A small audio captioner, trained from scratch.
Training: cautious_adamw at rate 0.0013, 14000 steps.
Data: trained on notes from a synthesiser with random patches, 78125 training examples, 11.5 epochs.
Rows from block 3 of the audio encoder of a small audio captioner, named by matrix and row number. Rows with one number belong to one neuron. Each number is 500 + 50 x the weight over its row's rms, rounded and kept within 0 to 999. All counts start at 0. Numbers have three digits each.
After each neuron's rows are labels from the 100 clips, of 14976, where the neuron reaches its highest value: "strongest on" is what is common among them. Only what is clearly more common there than usual is listed. The data: notes from a synthesiser with random patches.
# fc1: first MLP up (encoder.blocks.3.ff1.fc1.weight, 512x128), inputs 64-127
# fc2: first MLP down (encoder.blocks.3.ff1.fc2.weight, 128x512, transposed), outputs 64-127

fc1.445:449549563527502501503496566454515448424531456500469646472545567558471507606391441512529536437453546523487537475497469491530466539515534435474486564504496458574425523455534605493499540548522538
fc2.445:548510499504608453479516476515533480541559507462403520421471478557465443576504562497514445545455560522536543473494530491539495493474439455524426469434486462505493408490594469565461518625464487
strongest on: tremolo; low-pass; filter wobble

fc1.113:442456517491492475556432473492575496484524545488462598594459544544501464472467414515493510442421454558434599475558466519553479436549446533477554517541417493508440564393492440538460555430476566
fc2.113:390574514604425453397533481524524472436488521476422506511474526409565547566508455459533445486479618628518468469480492486469449542496498582525495532480532534472486493485563466572458573592486460
strongest on: tremolo; pluck; filter: low-pass; triangle

fc1.123:462531475435606496543442493381507513521476508514554416555557416518541514495516558523563526499448474552460548593475556453463418418441488531445487490582461397501554505415490519478504491496497527
fc2.123:480380552533547462463463547439563519524528537481556538524434474453497568595462448530502426522475433530469525557431432451437447455526473409557556459437415489481587447491415527453534483388563619
strongest on: pluck; high-pass; oscillator: harmonic FM

fc1.124:462603516545467513474523496383446506450461507490567555598535461485488575540576553500535511507524509428467535436486593494503504436443500501473451575522527506457530543467554468462494435432414503
fc2.124:571469536530439470484487527488469500514446511469550463499524551492535542488520519481400535472531508457590508439502527432572588674461415596508488472528437521410439466464562488469485516518412458
strongest on: tremolo

fc1.142:445487490478548579453573444522500468407512517546420642494555471478490502574490360493485391539518495495522453549489422469536487515539521561564597542448503427515520514524525466496519532441516442
fc2.142:440494414519497525503454481553526443557440491443418497490552508413540491493531547432567489458480487548483518488499553486612451471420460486551535544443424437515514533526423506572533462438457523
strongest on: tremolo; high-pass; filter wobble

fc1.440:513579354459481514585478534529469542485530568456424402555535524558481497550521457557527502523450492542418520483610541560493550484520517599496493486462497542522480480490560506554431543512440460
fc2.440:601411499476456556482445464409420438465449505580547479564525551530509525516578554554495529469481412477590494626470503490444495482481430475463599423546453433512507490515456519417627514545576519
strongest on: harmonic FM; inharmonic FM

fc1.430:525585419448417570532530466472488584471493517542472540519443544472423481564413445402499357527449519459544366560439431567545424519487503511506500549520515506490537540508525446532541440620495481
fc2.430:520507516510503538459541458504528549512487519518442488484488455461578440501495486506666514506535442477486556463498491517538439419499514477450477471524466459561495597493514441440513519535541566
strongest on: tremolo

fc1.183:555489543504548433508456474430453475493509495577556495531561552612447466573561559524527445520523432515463531516458476541511551426503456492454471494535533474553526539487480488451532508472554555
fc2.183:551443496424497447484550517519462563524487509577607546464410499532478457360511495525578543472531428502496525497494570547568470445493561442515558514556441524469492515452550543534429419492531545
strongest on: filter wobble; tremolo

fc1.429:533527483506530432564507511499464561522432519494396527539571540610468480538464526507573534474443435527453530384517439452538511481406533456526486535535551563500472542419556515485567503622492567
fc2.429:495482476492478640451462444577534524535550502558486440556529490503493500441589549472616476471470511559537465399483520513528412420497492523508486551523453462575501470508463509475530503431442436
strongest on: pad; high-pass

fc1.178:510563533567520513470548460506598529376444499453516534512486481436537488493572603486508524468508573495493547435507612528546475501430617425477471462545516515473529496490503534554511571465452482
fc2.178:517493596511483553471512542431514483554469514479549493467567577544506523497521537477548401488504458572512498523463607532583554487504487481505487515479489558484502502511610546520604505544466506
strongest on: pad; high-pass

fc1.19:497510439404472425483433506471489525528463590451502523493568560486427455418515438461483489506506552497554424457430469513488551541486461539510467493426492504524452418440555639541498554553445479
fc2.19:478450589511500501543432572563503475541482471527573593520429401471528511541505540550421501443500594529490573516472503389442450475474490468399574532494479561506522419479530528494541470518483530
strongest on: swell; notch; ring modulation

fc1.12:462402541475489496521414545561572511465441509507501468580488500523562530490537458445464386526567547526541475596418489473629510463475478548516478438599545574462561527375435563531449483552426456
fc2.12:581508490535459598467459543507462472505411486541561454623438544487580505541575499512529518457456485481523534440470518498478543498523475496438510509494556544546607428521517569498500532506474444
strongest on: swell; triangle; low-pass

fc1.433:438541493522455500496467520500403587403532493498565477509459529573487486610548473527504440558501539540425524574579550559499497447581523562531408574431466486478486487415609509550508473537565562
fc2.433:583593579508480498515425529592481516459476523458455488461535423483572499425409525507550519472542462565600459503468549467514553610434495542453495546516514495446493415547513484506466514478460381
strongest on: pluck; tremolo; filter: low-pass; triangle

fc1.129:410601484494525409490492521466525423421482435582460635536444517609452539569555521480562406527547491466453513470509506458508543476513522407489534501370563532461474511474569539577496469569466573
fc2.129:612523544473445428439493535466510510510578496526411503472574421458576456493477464476577524530469542557488583510503453508539481437495446496603460496446433496450434478494528506516458482539532515
strongest on: tremolo; filter wobble; resonance

fc1.487:505655457476507518591508480458514563441506531533482576565580497507520532535524536500489415562576524511460508450489488460459577494498512481627489527454514566503491617527525472466542529564561571
fc2.487:523515588512538500437488493537383449572520496460390476496514443511512473524504496530649580519508579507476517552546468500629465410487519461533538423546443513504492518511569488504436547464508426
strongest on: tremolo; filter wobble; resonance

fc1.397:525557436541444408458526518484476524550523481521540519503567500612579540556517451454535593425450515461490522433508571420516544518486388417420527531541486444457571549518472406508487460543531471
fc2.397:415467563525500440554476536440460472449499487456502363573508587549573533418548492505465489504460471522551558431540541504511476475473553479532426458486485445474586486538505511453432506427511465
strongest on: hard sync; filter motion: fixed filter; filter: band-pass